A small encoder-decoder image transcriber, trained from scratch: 18.8M parameters.
Rows from block 4 of the text decoder of a small encoder-decoder image transcriber, named by matrix and row number. Rows with one number belong to one neuron. Each number is 128 + 24 x the weight over its row's rms, rounded and kept within 0 to 255. All counts start at 0. Numbers have three digits each.
After each neuron's rows are labels from the 100 texts, of 14976, where the neuron reaches its highest value: "fires on" is the input token at the peak. Only what is clearly more common there than usual is listed. The data: analogue clock faces. In brackets: how many of the 100, against the usual share in percent.
# fc1: MLP up (decoder.blocks.4.mlp.fc1.weight, 256x128), inputs 0-127
# fc2: MLP down (decoder.blocks.4.mlp.fc2.weight, 128x256, transposed), outputs 0-127

fc1.221:114108152151120171113151113107094158139136107160136131123110089119157145135122113111142112117149167174129117083117090146134107176068101150124118140106142088131100141112128126158127144107160131158144105091178142119106105124115104136152151109181106145101111128115088118134159113120116154116111164121103178136176176161082140134140117137121156086108141122092154118139158121124142145145110
fc2.221:131113085108134119139112157200143093120111143123136136145123165104156109139127183134078150106100093112115143118154108126142115107177133129106145076122144156116169129080144149132159115138075102129126115130132116093131124158141171120120109114114127108192104128141134148096118124170122126109120157137115113163098082123152130135113120144130144154162127128140086140086102110170117135144158
fires on: "<end>" (100 vs 16)

fc1.112:147135182076144121131115149170122176080178146133097069135152116089143138128139159103149143132100123161141104142146157144106117142099133163149185125163100154137102138169113111190145149154137149158151177143098149103086151153156097140104120098129129126097128124136150129099132101113116158132114120151131109141123087138151130124101130126106124129122138115125146151133093096130123109134120
fc2.112:164112101110157137127150146179120160091134146131122136121105125086087160119105149167167122132161081164120166170147141096103148121138095102114094159137123100106148110087090134156105121112102155136116168155102169105097120134112102141148114165148100106159135122155102137115147096116148129127131113131111165153107156089127105124110121155109099129168148107141142149108103113157152131099158
fires on: ":" (100 vs 16)

fc1.215:098117147123157162151096097117144171126143112161109117143084116108150126140104145106137094097158124168122139146124099116112145128148100155144141162111139079122102132107103121136123156121177087164148091134126115105112131097138160156132142100141135174098100130148127098103118138111146103125144097099096167083172121168097112144150100168099149090147154137104135096122151136109105118126086
fc2.215:135162105154095124156143128166106121103146170100132094112171102098120148117153124114104151177160126103139117164137150134108111110101163125112158118139125110125118114116142166155146107100082163108099136098115153091114094169127163160102129166139111115150158160154126130118158166122089098139112154142094115128076106108131155106124131089144090143130102110108123136125102108158119105163167
fires on: ":" (100 vs 16)

fc1.240:118093122178117148099146114143135091133110108144152118108160158137113127166169153096151103168133127132143143125105153166144123118119128155115139112122116123133115124139105115104103116163110148119147116131091124140099115140148136099143155133166106142165140121078135127124156101144126159124102111111122140113129055141145106098166109112143186121149051175153142158109133141129113058133135
fc2.240:108104152081096124135166115109129150148182152121129157159125076123140129080077149130154140116114138142124151124157158127090139171099106106145084103130092117140143142155132125117146115099145135114111125145133149118149149101125123120099167151092121130065131134153165142148106157160132093112126148164118180138127197136173143130089110118107103115126142099124094149113130145132125133132111
fires on: "<end>" (40 vs 16); "0" (20 vs 5.6)

fc1.80:126114167089135108115106111175185122130154117149162132134112105116070089097077164137107171153114131136138157143125152098155075134112119110141133073126140128117147130126107126114091155153143172131167199116123132145158126117124123141125135140103157161096133152154139142135133100102138154135097121131122121115093127152172103095134134083136107090126115115129115172108143129146121143119150
fc2.80:128139149148099166109134132146143132105128138111143148123135144134108142150153112136150106125151109126105118083169126172110119144107140138120163153145124113073150143144153135059136143115109099134114109137141121133082124154145154165135142121113085128097142115100117114107102184138170182130142167082146171159134135133106124169135142140106132182112146088080118103127108076116110107147142
fires on: "<end>" (70 vs 16)

fc1.217:109131122161148142117145160133116101125081105125154152135178136128103105139137120122129092130147102136150141094194170095083129130161141115092098120115062130134126135119110150117145123146144128128148141127126081133131098155091163157107136113135134181170126118141094143135156120091109116065099115133165134122150124150149140122096131150138143081110115185085110141118148157138136131112126
fc2.217:159123103095095163103109115161143119118176143119107083096108096114142127117108146161107130122133139140167156170046104139167100107096082160139156125114140114134123117146127128126123111098128161153110131112126162130122144100151070142141148139147129145086142148098158109138137151146145159140113164114107124106121154138118126151144115103112119131178149097119132143164087111097090130152158
fires on: "<end>" (36 vs 16); ":" (33 vs 16); "0" (15 vs 5.6)

fc1.39:100178123148139123131138115121154115143117119081139181116148125099098146121140175113134113142089083108136086144151168112121148116166108103086125140118081137092150119136153135117118112165164116127116168143117165103122134143143099133141148164123126168163146115100107139137134122127156099144084076149129131129132132156114156117130146140180148135094131114132134136099163097105142123069078
fc2.39:159096115098138128106143121131156130133125137156137118109142140115168103123089104142146146116176129132114163134132112157111109093080131167119150135093168099141094129130091116127135119069110147136144104110151109153145137110117141115112162085154138130075130134125147148161134118112083169125132168115138111086091132097156090172115123141121081148157097130097111148129133144159123151163183
fires on: "<end>" (44 vs 16); "3" (29 vs 5.6)

fc1.29:106065155169108100086138102152091095117124114124149134101113118124089123132139120136155104145127130158152112098126127119138121135075158137117137124123161138107121140164169109086154156116084151122125115101086113116118151152181102131191177116118084106134157130118108112098156111125142161114139102142111125116149133126137153118168110115163159172088116104136138150136168119096134115122137
fc2.29:114084112155080160161195118130168132126126113136096128126072149131079123125121148134120102109146112140154121127117085131112108142132119146142105122108134125130137121135070134094111119144163196102126103144121128138122094121121126185138141157131119157107106138109187132115126088151116138129140126124152151121155116146143117089134128168094130124103128202078128146115098132147134138123154
fires on: "<end>" (100 vs 16)

fc1.206:125150113153117110120162107114173118120109101106126142167099088138101093084134141154124091111144098155152089154100133151146117166061134124148113115088141125122117140113139096096140120110114204085132149132119134122122136118156151143155142156104192133143113122144095115101165117144165136139157130140143124141070095131117101149146122121141146166112129144144103117132152134114144099086134
fc2.206:111115121104105162174180103120111162186119148145139104171103157107091142126121135122123118101152103129164118099114126138140125145110164155133125088095122178147147118180115151092158098122111104080131103135128155125110106140154149194128148133119127130115124117139096114160118125106137183109126154129122144113179112142162092117121099116170142167133154134127129137105096124151122133109151
fires on: "<end>" (100 vs 16)

fc1.28:138073134117111108131146138148128105131130111103148098140079152153140114140126128116119141160124136127079155141145131136128087116109183128099182108113136128102119132177112144104156146122084117130181103135138086151117174153115143136123132105137147116087143153161110143134113128100068148128127171092093113139092156125131114117171108167144153116120092133138139135150163112181092132101131
fc2.28:155183108087145149112078133129122148142124122149171137152137175102134111130172133154149085119128096141147101137121143175153173160120071152142079139126090130106156112130145144140115109157130139150117168122079147098110111133113113127152125153122081134164125085137162123125127144115177117158126083139137111116149098118108128138109134136100118148159154109142173100110120097116138118149112
fires on: ":" (100 vs 16)